From a checkpoint of a small audio frame classifier: muon at rate 0.0032.
Rows from block 4 of a small audio frame classifier, named by matrix and row number. Rows with one number belong to one channel. Each number is 128 + 32 x the weight over its row's rms, rounded and kept within 0 to 255. All counts start at 0. Numbers have three digits each.
After each channel's rows are labels from the 100 clips, of 14976, where the channel reaches its largest size: "responds to" is what is common among them; "loudest" is the band of the loudest frequency at the time of the peak. Only what is clearly more common there than usual is listed. The data: synthesised sound scenes: up to three everyday sounds over a background.
# filt: filter width-3 conv, dilation 16 (model.blocks.4.filt.weight, 384x384x3, each kernel summed), inputs 154-230
# gate: gate width-3 conv, dilation 16 (model.blocks.4.gate.weight, 384x384x3, each kernel summed), inputs 154-230
# out: residual pointwise conv (model.blocks.4.out.weight, 384x384x1, transposed), outputs 154-230

filt.116:032135110135097110080135123107083091082123116131111132152123112140131160100121125155099182145207138109103156147138158109138122133137118146192097126103098131183124136114092075073135155144094136129118118137173162097157075184081137120
gate.116:073196154167115103133165086141147121039133113124150149145081137183119178139132182178094076136144105068143143145111125072163112127167105139094158052090134125162073100122117070103127119097090166110130123105141096109121143132153116131
out.116:087143101165137137070185145138159115069146158138079143144149136163182082073098177101157139084124153125085111087137128143077085117145109109131145132136051158121191176128133067111151149076118124164151137167132090192122101107180079043
responds to: melody
loudest: 250 to 500 Hz

filt.377:134121151097067167032110153139132130134111102124145138117160125226124079076167104143122094125108148100102151146125122086101142122187206100124120054083091134109147119178125152123153113157147131137110176094113135099173156144124083097
gate.377:174137165134161149058097083090161088114145123074125153130140168246123047085136086150108162146088093074105089111107092111106149159188133121073115069119136090120137112129126128131136122199129147123132100135129156151129176092129144056
out.377:141098109140145086193096106157113133115170107077104043155127125192139146109117121122130132118186117183116117100137181105179118080073049146110113113109133141105161126129176116114138166110157140177159104120148154131129126148118157140
responds to: barking
loudest: 4000 to 8000 Hz

filt.42:137148136123145064149124127089106073106132102096143066109123125110118127148149156091144155190141120140126130146136173147108153132097105108091102095133196181070146127143168097166122114153119156109228083109106070134090100188110146135
gate.42:113150121156173096204133125169112149166155134122144185116170184134133162119156125137114183162076105106127104205000137096141093039143126169153173145109120107130168088043101123152152078102158145109089128153155133142136159161116069122
out.42:127096119159116134194091101087140110106119180160181097148085063125105167123076092105138107110149130154160099165128181092094142167125178039110102112101116177153125142171086169154097086084092123068189152090079125090105228178171143109
responds to: water drop; first sound: water drop
loudest: 500 to 1000 Hz; 1000 to 2000 Hz

filt.148:135113073084109079113104073113115103163143097124078135131166132122131112163124121147122103135162108156140094111158132137094102125171124097123068131123076099132132089151117139159091166114092095136143039174104156127106087086149158107
gate.148:137128045137134070120134085131127104098145102134097127160090129069150158149152126109100129144157091137173155194158152094144070087196157120104147086113132147177113138105065079145123092091126148076173111098111102198130086069120118163
out.148:100128165136141117095174171120136094084126155152122073124135195110058154124179144139117133170112127160104110162109143092115147113137153140118126133114108133073085185122104112142141128111110134149121054154121080092169113108179175125
responds to: background: none; hammering
loudest: 1000 to 2000 Hz

filt.172:157165102112148122132130149145107149183133173106057148154159111128130123150147121128064084113087162167119116084108149145107169126122158152129183127129139106201128131127102084137120155137151169154130146174173145178102119149148103145
gate.172:147107112153089059196151098152198151196094134105120134173178127184129117143111092083116085112112165175126104125063133146081145127129098154141128176189108066113114145114153140102123111130151118131137149175190083154150194077094117099
out.172:139165088181149079138134127134085106122181146175142147109063114167092127156134114132165158148167128074121167111124138109131135122119179154109144045122110106091110125129109122173143142066192122210171145126173115114155100136137145148
responds to: water drop
loudest: 500 to 1000 Hz

filt.346:093089098063145152112166137101147170106115141078137149178159131114055072102105147163137135133150125117112108079098117138113185152109131141144139132173088071118127176110078084154129154129122162102134101136108133186153154137069094149
gate.346:126125095138113147172135215118147146151112109096149117149121122128105113139123160135153113159074147114120138102122090125144137180140105181121163082140139176122172084113097141123131089120193169170143156142138120157119180085135072090
out.346:115071162104119104069162112157164191091134096102068149124159109170132202109105144139103196096217168073137196169101162140109111083128090057132124132168142146139090066159110177130137124154129142077171120179183090158142166171149082110
responds to: melody; first sound: melody
loudest: 250 to 500 Hz

filt.256:118111079135133060102117066113105132084118120118082147119135124133155089135118124118115153129120087106103149120132152179111118115121132108082122147054109181120135117145160116069136091114152095126100156064121108170125111181127144054
gate.256:096143122131161099110066071109057153108134121119151167110059160105118098139123091117116107145088105125137156154072157152177196099123070125158136159000163061144130125103108142149120090145094117162112072183132103118121113152159140103
out.256:142135093161176071077121176098141114091147164090108126099121105130120105118130104099130137132157132078151103158157103113150116127125114145108144146156081180176120201131080108105116178123110041173111145211138116092109111126055079131
responds to: melody; first sound: melody
loudest: 250 to 500 Hz

filt.12:109122106092144087120132123135094097176109165132144162124083165114119140176165150095085077112102146132189224149121086142114094107142089108154101120094148129081125178161155099153074139213121099123132155189124174139126148104119163116
gate.12:175160127127093174150104120090128156080145076132147103119168099154153103072104105118115122139166114100112122150133158126060208088144143121096123200212116153109148118149161210141111128090166126130116141136136074115107098125131105121
out.12:138147108108169158146103156116166136091105111118161140042172129079110194146077108128091145091178144127113145113140101059146156089101150121146118128102180100132158159079087094121116094098136089105119071129102096143136146133151156137
responds to: sawing; first sound: sawing
loudest: 2000 to 4000 Hz

filt.88:137171117160146137114103095156144131089114130142139190135052109107177153111133139155127147168160138135132146082066133109131150158142118107111121133167129145160086090180118121135143135164146143096099159071129080086164095111125135095
gate.88:077143125175137118105135153133114041113096157041062156207125103156144112120142161155076134151128136105134147134090094147167152047103152144110158135114139113089157066182094134174118090167147132194165089037155094122136178164145172071
out.88:146105128110124108125134143103175116129145124119128152143097104099069131149160118159097070072130112042062157141072071091154104116168198112109140151139107080146165134205173123151066130146107115093123145128122138121074164154080138094
responds to: crying baby; meowing
loudest: 1000 to 2000 Hz

filt.240:103139105089169152166204156144174144148165123107136091139154111090094132097152141049202138138106147158163130180187166106101141121127136157141098157138104115159100124160090121092169100110138154128153124149141088153138133147150108161
gate.240:156146101104091156165107069157111208135179120060126096145190068122116096135138151080090123128163151081155085108066115037113130112126165111078147144155102107159174122117088153104026119138157115163168097194193086160172109198102120120
out.240:112143152159087087104146215141090074162127077155207166129136168163127113111144104140182115214092145115112117132144110168096106156101087141177138120097129097139144124124161078175151060132138152094162119077101133146107098149129113090
responds to: sawing; first sound: sawing
loudest: 2000 to 4000 Hz

filt.209:099169177126130176091129118110086144218089111106133123082144117123121029124059074131118088127142062124182124153170102147152150129128121081158097108136140172079123123144070075088113142118118120138104147112097196162117107084174173174
gate.209:144136085082145089197105144138093120130159145084098153130137105149172091157137150215120103077089122182161124159107179113185108099162112097117144140168069156149167137125167111109181102185201159166124152105110121180163101085172080127
out.209:114134107117138102136091120120118184075146105127171129103145096115132111119133190124135145143092191095071078089079138143142127128160152192076121086133180120140088099100113184154123122096040128063083137084103116137129145103149149130
responds to: background: none; crying baby
loudest: 1000 to 2000 Hz

filt.22:165168117122136129155082144138135098162105123153134133115126172191089146122090098135157068099098184083146108180091100075139170175099136083118089139177140138129127129125141093131136137074095133121180126138143060145147130098092148174
gate.22:144132116070101120135094218159092108114116089191111130140122167111142185134131135106107160107111122106123124136130136138162139178135187104085196141124178113108036142108142131140103116145115132093162088132154136121102114146151164116
out.22:083135146144083096104153076154097146082127112081171161110137096063100058102149056163129112134093116158115149057127188180137167108125064121154075065091127128081131096134123172137103107121172137099155141084122140112143107098083171148
responds to: barking; fly buzzing
loudest: 500 to 1000 Hz

filt.270:107160167108164136107098106083195134081079127146114126111109178166086091160066085139082155148102132190142140169153088148116154103168099150107132144102092120122093092208125146119114135068127107122126151139090124104126076173106101096
gate.270:094088086149175142133131092151110157110186087089097204151108115108152070192098092185128129118118160121085121113138139118108097123181119121103074178170080116138124107152145144105130118160116136142146142199079114150143123156137074094
out.270:099139181100131086205175154080148112053052103192138067100136136154174162085101154133110110110158142123161104122136213175096192120089114068092105117166158130112127140123128090138150160096152157091122114115099142201111109088105119106
responds to: water drop; first sound: water drop; background: none
loudest: 1000 to 2000 Hz

filt.336:106068111063155144200151185116163119145120133096150189122132174071164165164098150072160140191147113127091141131123132207133019152147134112124110150180081163206142167120160161110086118120191148123117170176163112093175148082146163098
gate.336:138138147132093146127068147126107113086126121143206115169084078175154179157171113161103110068076145148157169174095132104132164090114170121107147121130186100103104121138074124086123115075142138149120163090161071066146122125061099148
out.336:093088115170104145131143200130107085132119088162142101129121118139173120063100064081072089141105139093116107129081105145128078126185106212131125101203151107159135126076088144092146168119149112162156124154184134170141194094082124147
responds to: meowing; howling; first sound: meowing; first sound: howling
loudest: 500 to 1000 Hz

filt.367:148175133143104125168133078192134083074137159060158116164179092178085122155114169121141115122082068135190144165158157112109133096120175162090087188179150151190130050141092170076134154121156171110119121134189162073113120127148128147
gate.367:087130134086115116142137148123154113113142061054114163127146105083183139173149122086159120161143129138153153099087128143175142160100166154114152107139118134095124210162132119153156086132169126095130138148132117156132132131124169096
out.367:144149125118141111105140098124051148163156124100156137091077151149134088092119110156084091167143161132135192163133097112172140162142172105114150068152196101127178165113169175068058180161141101083144128094139230122139130135114172131
responds to: water drop; howling
loudest: 500 to 1000 Hz

filt.206:152150172104091064126097131213151112137139096066102112163182116150080141120054104109170129114156113111132100088211151160089091094146107094089129130163211131140186147171060089140164125077113143130145148191134122171091125155152142171
gate.206:120123092116125136082115163129131110129099156120143183145126093109135112128119119091107138163132109112147066163137097147092086158148138092146190121152096155157118161162134147176133089141106104111150082132174107117125144116120157138
out.206:112102169135144133149169097115128129115182138106138064148202123141123150138092109146143149126076146171196164119123189126089010159067071112115160125090128153088139166146164104151100115093124124149159136041116108157050137120100165111
responds to: meowing; crying baby
loudest: 500 to 1000 Hz

filt.1:106136194118125078121130118100161123111138120136089126145181164134119156064145082111136175097109116123139183110134131045149080076133127116176062175063139091204145116063087109109088109090096104178084084154158131133123139161135132109
gate.1:122130147193164109096129170129166149104087097141116149109124083157154099106112196086115089122074111066122140189191092117180126094126176098159159114144101101157108088169123086145118083170122146152123103132153132107101140165133105079
out.1:111197167143078118167166129161116094118121161134149051132149199132126102063097165090139121061097138125139109134150148076109151115109092162106100144078147115078094130118197105100160085082120169126092126130127091183191126154062134133
responds to: crying baby; first sound: crying baby
loudest: 1000 to 2000 Hz

filt.226:124147139124118073137131098097189127149146092086126159141096143088129152105189032110160125170054120137100108107135168159138128099145137101172145058170167128178124153136154106125151122123175105125134100128122125120184116105145161125
gate.226:119125083084140022206166127132092115139188112123112111149171129113118124136128127148179131108095127132111134160100104110079169149097096157150106148079156192099125108111091089110131112113151113127114140143124126144141131149164188082
out.226:145093106116110146080064133150166092117160111096126158171218111081101108162074131149101090128169156075138107093102123100105113149188108162147163169182109138163080143100100191104097080153144105176121170156106144147102084131133085164
responds to: meowing; first sound: meowing; howling
loudest: 500 to 1000 Hz

filt.285:167135120118144141119077119120116120145141183121162148170136095168109105115123176161097098115101114103164135089166106089192103177126203134155123137180169104125134140123138115110177083050140192091135155123099100142145153131099093130
gate.285:148133136128126138151130128085084076202104124186102088134130123107106140190132094159101123025144131155102141108121136182131176133111147102135159124234112100181145168082110097113090106116098048186122100143165170154162141139142204130
out.285:116087137089147134162142118129129098081131126131093111208061120120101094115142153167116145146133081113118125141117143150143092151105105126105173101117136172149125075092118075121053137108130101075093077086197204203068142119124144107
responds to: laughter; ball bouncing
loudest: 500 to 1000 Hz

filt.149:096089071134111146136132129139130141124164167128130068132126181067102089092111123105146163134070126161136075087141125134189128084120133120149068101103090136114140188155146102109094196105085141104117134151116091102182065153155120147
gate.149:168174128170092122106064142169122098131141124070155146156171078082132117139068109154082120154146131084082113071093109091158120092120132097126114077163123156138140060126137122144104122135185138196123111121135179138097116137142154113
out.149:134137110109174078167131126144130108152116089138152128123086196134121132132096108160163129143018108182179217105120120178088060147213088186145117183094103140115171105105156120201147128108170119160132148131148148172075107105163085152
responds to: sawing; whoosh
loudest: 2000 to 4000 Hz; 1000 to 2000 Hz

filt.277:117168165126073063154106124061138144137110193117101078151117073122116149145107116114148169167140141095104151139247171072154149107108121133139110149155118133137139113201144162145136127111150097082096146172208132166132159160143166162
gate.277:135126123130147156131096171127154120165161104181174063125124137115135210108119118087134124082155090144122166127091084164156131124181083104121104169047169100136138131070111072080091121095113161119157091110067107083130123080152122077
out.277:089139093135159179083152118124098143165161137062099128124166109108108090089123165153076158116121123107090159124124096122140091150142112174164078151116142135152111131132179123168129180121090074124119121126054147131086136149141140098
responds to: background: none; waves
loudest: 4000 to 8000 Hz; 2000 to 4000 Hz

filt.30:126104194144164173130198147166139137117151126084127133122126107189100185103110184087146092105153223144097097091144143115143074149150166119159101141131129110149113160165134136132149110125184153138136133186154035125141139143153105082
gate.30:195111106192126168107137092167135126166135141104086145138126123088082100143096152153078081051159091127120163093170161121131147163065097104129122136114125145140110181073135178182149094117125126153170113201082123155155164155130104137
out.30:132137133092067099131149106095153145168145110126088133124152119090129115187186118146165079084105173103098126205116155102137146135115205098099084120164105129048125138104122126107199154157162157124071076094135151105155185153106159132
responds to: barking; first sound: barking
loudest: 500 to 1000 Hz; 250 to 500 Hz

filt.152:097129116132169130115152140149141114111101132128124113095082110112129087138138150081115141091148140143104141150101097131169140150112155121135097162118111132170121115128184109068092122145176081170152137145108094091110121134179128080
gate.152:147131153153229144134119077142158169133207082116054123106125089152124138136144077116135139078150121128069097106128126111148104210141112157118131112142120113162099130129145088108120135072159100120188137138149130107119103124160073124
out.152:115107163183115145136135136141131109168101142146096111122173129091152163108127166123170078135090135076192159116127129158104109132114071129092104106206101077158144105131214140109131150088094114135091087103130144118088109105174192120
responds to: background: none
loudest: 4000 to 8000 Hz

filt.205:165118100118101130089111131146078075124195153017108128129110109119103104124195112140068086140121143147110117108184077097119087093120145111129156146120137093072141083142124119122101148154162108112065146114117118097140102162171126090
gate.205:150145157135101175137132093090163134099175118073138123135114116190088140089116172150087175149107113137132076139116109122130113116091052109130167097118138141083187076110171177145129169105101147169174128167158153131135099128103091119
out.205:128162107120173170123162090050159109106133078119149099140115172150103145162110157156097112098134139128157064112107120137100117100136088127175126134185136096090118163132172135159097092162125115145103093120139107120133127141126186130
responds to: sawing; snoring; whoosh
loudest: 1000 to 2000 Hz

filt.121:144110063039160111131138108118101144142084101083140156123187212075140134097117185143095130091157076150122086122128099173139134102165139123167162150177208161071112191160192126117114092147076148110061110101138153082134119150134083118
gate.121:152132155077227092149139091123096115119148110120139125094149170145148144131127158119116165117126127170092122131105121138152166115216115121132175092109160189190149132115123059111126133173119142132085164179170089092145116122172076116
out.121:121071170081078190156113180108082057119100113142076113123141082122153133091083140148131110139091178198171107075139144130151162147128132125115116091135152128159188148116057141142103165086134097173132106138050170118098159139150158169
responds to: coin spinning
loudest: 4000 to 8000 Hz; 2000 to 4000 Hz

filt.57:078132143112088191138051176163159158144119150114124090116158167136123075126067121116099116141121126132091082136097136106105148171149094172175109099126160102140090140132106044114124103192128144180135130123071114107110130149137160094
gate.57:134189093090091115118074131155108154110150054075119097147142105149084109144137126154138085139205040114099082157103139164118124140162071146124120129155159137097107095154126090114106145126124158163139162128085127111099087147141092107
out.57:083092137131111113117134145199096100135123102118153143173092169206146086113141157159155094154154161162154087093180144145101128108132093108127070129146139133106158153179086117105169090178150174111184092115110151111146082061124096099
responds to: sawing; snoring; whoosh
loudest: 1000 to 2000 Hz

filt.289:119104106189123126186123121138098092101121138198128215159126095191156198099115142128158105143131120142155113166074181080172129130134136163117188104097141157165083185168147102066091114166096084167132137179129192063144108153090112091
gate.289:122133081107145145124147157130118152123130054100149147147113147134168121150149212106117126160095141046095192070138145168164111054137158117169167178167187076077128146081111132131138124101159115157138113086114116183109172121185181106
out.289:206169113124115098097174137162113137171106150103108111153125152154130128169120141060135136179079182060146132113124116100225117071145123129110122095054141132131133121115150172143099102103098123132087127166117092122109098092093134175
responds to: melody; first sound: melody
loudest: 250 to 500 Hz

filt.100:113143149115155114131134110121118142090171144199097195147130149143125151107147142146154178113161149095085206159149080163073170164165181121146149134107170174121110175107105090102169161122182125096115136148163113157138084152146079104
gate.100:137129156205072102141143118136069127132133120123109182112109112151172172123067165176111163113135123146155146163158131087161090113090135140126168138130167105177123139034099116126171179106166153122122102148185127061121153141116177110
out.100:123088159153131091096076093076183207112162110125150120195137090097109136151102109129105162096152121104162106120137143131075148077118152135138119102138125185117152142092182092108082115109087141147132113154149103079174084141126146117
responds to: meowing; howling
loudest: 500 to 1000 Hz

filt.136:146147071125159117196118136109100128101090115118175179156142102174135187163134195160063097154163178087117087110162180154163184111114099103127146104136145108137094098087085111129119163082133132154164130111146070162094127114088100194
gate.136:175099095136172112175079139092139149140176144060106158124151092178127109138083144158071130139191120076131099077149133151085129114089135090093118119172140116096086149098150079119154140082117209129158102134186104110097173145074159106
out.136:098127144136166096081095122109156070132171132134125101161157192099146107049102185085110099137197107117125134100105157107072098124090081113076144072123114135139094164093142109139128080127106135134136084133090157116095117109120126096
responds to: background: none
loudest: 4000 to 8000 Hz

filt.339:142130132140149151112127068147122106107178170153077107121167112153085153122110120106128139136113152162107151102100151159108141127133155136153115241199103083153156166148080140160105127110091118105130110115176092102103112108170128172
gate.339:120162143105128093149158120144075089140171125113110189134106129106131148051137153142134086181116141140142146219139102128128130138094097146140120148146103093137063106135118097121128092098141153125122100088174125137102148114074154209
out.339:121100098144080088112120121109153142120148148117137082151170095104074109132106131160107187087162142133171147094103162140106087107158139129145079149160114153109168100092103135130065142100085169045158082158100114109134099166091054085
responds to: melody; howling; first sound: melody
loudest: 250 to 500 Hz

filt.368:139145155158123127138108110073134163068101131108156139139131120131110142084114178078122123156168154132125138091161175192138108084172097138168167127133134113065146142125102103077160114170054191172133151193117138093129095129139125187
gate.368:135171102125183151129152105105064164133144113147111160105090127156123089089159105147129144147196105102130129133101094130059128125143149100099229102121149121147162131126104117135080169123135159165188102141190147172172093144122221096
out.368:115159102097115097100125108132126110123077196176051105093091105128146134124098114194061176163148093125177085146132123072133127112103117107126137106127160091118154110118134093114137126143092137134084159114139108126095177107142073194
responds to: laughter; first sound: laughter
loudest: 500 to 1000 Hz

filt.56:126137137142073118149119198153149143151147153115169158155123155143140096154183105161125131114130120121122162120120142117146089149153080138072188078183131152161122113107066127138137076108139091134133099116068120137199101141164124114
gate.56:093079226103085109159084096154111159176134110087125120105127093119170086114094132106148174125128157117113103148100103159130106124111133205110110131095096083128085079154133187138129125179151135191088139176129102140115111120110139128
out.56:138119114153148112055121158171123104136143161131162172081139191140215087153169083085160138121170124173117082198134179113121139085101161159161111143120112149088142168117147141153100088115202103143081121102156144136126151113165073168
responds to: crying baby; water drop
loudest: 1000 to 2000 Hz

filt.222:188147136131121127190165132134099119124132141155101076205177128142181103137078070121165080110140149147121116159072109138107075124150125141107175224195110114127129136073147125109143041148104131227137122114172137152164181154138118198
gate.222:138182102195169142133139129112097135151143092119075050133146065113134130131091172167206067095141135110128108099155121131153181151170077142122105175169129152127128114107165072114132068106154162132111183090141103170121164115094104194
out.222:105158108079159114106157131090142139118166089102095135136138069135114108108155154135122142099100174138160144136101085196103071145084164160107139148095145091165121179146119165133069111106117143176121077146221189147162120120139093130
responds to: crying baby; phone ringing
loudest: 1000 to 2000 Hz

filt.14:080138140172085133126139153127100082114152114128210078118136086092136153084103117154135167140118188147173074133121164099151159163070169137129094086091135170077123111162058160101114109072196133142151138098138116158148129157106093161
gate.14:106147130096086140166148092126097179128100150081155198113167100082105148230112191128132135088173099126155142100090126080103134124170108138101105157174168085188137152104140144143090104102171115086154175153143126132093173134099141068
out.14:158110062096126145092158152174124097139140119092142058108145173105127098143109097137167138109165124113142099103110132144181068104140047230143161075149163168126153118115142129109150117076116111094104136151099195172075137086066115098
responds to: meowing; howling; first sound: meowing
loudest: 500 to 1000 Hz

filt.5:137144076163136126112103107161130136130160131091082135163120135150150161139116124065120052132109106129148167119152168134063100127156124105095066123109026126104111183133053142203140152184195159140170130148101152116115143101126136112
gate.5:129078156123136195126186098091108090186123159161192163137087094151155125094130140166105043130028150144116121132119099069159078071125162073132125143144165116134097119115119197142095085100200156188121132190170110116123161166139135164
out.5:080137093132124080114192148117142112121183097154075136117104098178062088119174181094168176091147055112162157094148125118070153121125128093126146165098119122137138132137172094056112154180104110104164096076163120084119105138156136141
responds to: melody; crying baby
loudest: 1000 to 2000 Hz

filt.243:219108181084110169148115119114144146166138120091093140101130098108157103180077125175136117142137158145163093115173130153143181143197095122116103114143087125109143134082170138143095138129124140153163123167154150133139099169100143115
gate.243:101127134089138111150087109139155117135108124072075184159146122082131098169078114152166099146062154136150163129129150141120115108129112124131099129178116132123101149078159188173149135187124086162165073146174137098135108115137215123
out.243:125180104119191173149098128125100129150113118120173128129116213188129150135081150102140147124133182140148064065162164119181135135125137136155082071124205152148109103119117134172083116099131115104141094137087141060136149105136150100
responds to: crying baby
loudest: 500 to 1000 Hz

filt.320:156121074074198205119132191121147118139128090125103125163086154099112139143106142148174139101167113151140120125100129130144197158125084150145147143151135088140117109062150175129139186085066170081146152157092084097120102159155149141
gate.320:130090116139180114089099142128149106130200140141098102085141047134175110123140131145147075130136122136107092148137103141125092096107089111159071173172186140151101103129121152113122213146170115087141089126114125144150164123157163100
out.320:073149076191192115142150134117117089139144138103144150113133139121116147122100070130158134214032091148178144119141141119159113204128077173174147133072157188115131155157092118113095119132108161115180123109154150129123095112173166095
responds to: sawing; first sound: sawing
loudest: 2000 to 4000 Hz

filt.214:141093183097141121111184126165127129073120136106171117107116150101140096137099146141140115107118125138095104146211099166106126159093140138073115106092099166145161071110221099113172152138108110128102150145183135084101140111162175116
gate.214:159158107149184190129177148122148117182100129123123174101096164140160130085084157156120101107111069110151110081158136137107127144113155209079088135141090154110113147043158113129120144135126084180065166135111135127090110099154147121
out.214:117181125201139099143112072139116161133138124147127101125093137127170138124128163202104094160086169217123088073130108106168087081109098130168093170123155128134183120137125064107126123151127114190110094105113117159100126146236073147
responds to: laughter; laser zap
loudest: 500 to 1000 Hz

filt.23:126081142113195094074136112155114079125141178106081078137143148164131109124152202136093147112124135094082160062060076148090156183076122093097133136102103153152147116065190057086104136151111088102135138131142178123135181127103153046
gate.23:076128101113181175073122135119075162116097126119076144179111114097162111112115087126143167128173154138149031092172137093175133070166108199126154118164114186154131133093133209076156092068097124082086136187166149138108130129106185181
out.23:140102122106202141138157137152148150063119131125117135132106181163202116134132125106137215172100184141131169093113147109110170117071124120092105161109111145152135166095147113094190101144077093109147137153120063126130089153109101151
responds to: coin spinning; hammering
loudest: 4000 to 8000 Hz

filt.213:139175158104182094074104097078190105129146169141136151146153142138062067087094094146133110073161120121137068171097089098096119130198121064102198111119116112098124183110135139132120097116115139113130198150074152117160103126065080093
gate.213:097192164176125121101105157111137112115136124129213174165106155079191156108154138125156127044177133088149115089092081121134085102153124118152132143116107109110162185113130170101092107114095141097065144133091129114142157082122085123
out.213:142104145134176118213115120097114157154131126117118086074153055127129122106164140122181099122157135133130127101093139179062114158163110153133115080184173140156152148168148095120071225145136095157165132192084130197093114164096142186
responds to: coin spinning
loudest: 2000 to 4000 Hz; 4000 to 8000 Hz

filt.105:144111119140098136135133107149097141138098120150147111127104147099129112188123144160119118080137118169139100133081156093146193162130118059103098163093113138094155100164125101164108156152129147164121181203131114110113140206119157094
gate.105:113144110114123175110041173186068130121131121090101132151150104161122105104119124155155120116064102120111146138141119170138086207194141115088196111156125137151105131120078172113191116161134132115127104078081128123147126138119071164
out.105:128115209162156099113150157121175118150091186118125151103173082111127120209153134140121085162125155160150136109106114090110093122166116165161132126142190083153124113142184079128171114126093128131097138149133181061091120086138109162
responds to: barking; water drop
loudest: 500 to 1000 Hz

filt.349:144120101080124145108174154140109054075093108148106137153107154140151142140105107129119168119122115112127105152169139176121138071073100148133195150100170149135067135156124110145056093119111133120112119132079203076129104170120140103
gate.349:125177094108110100083125090126063136167121130068089109075091191107124088121092155159131111155139074130134104210173053113147096156198223115153133055138132174103143117154142085113152102103143121122135122130153171082134039114123147103
out.349:095170111050133151104147185111131156120166164170044179150103141124139142165070199144087126105138126130104186126138164185139152124145143182184103159151133117123111120070087134185148041158151129089183132160079151144122071165082148139
responds to: background: none
loudest: 4000 to 8000 Hz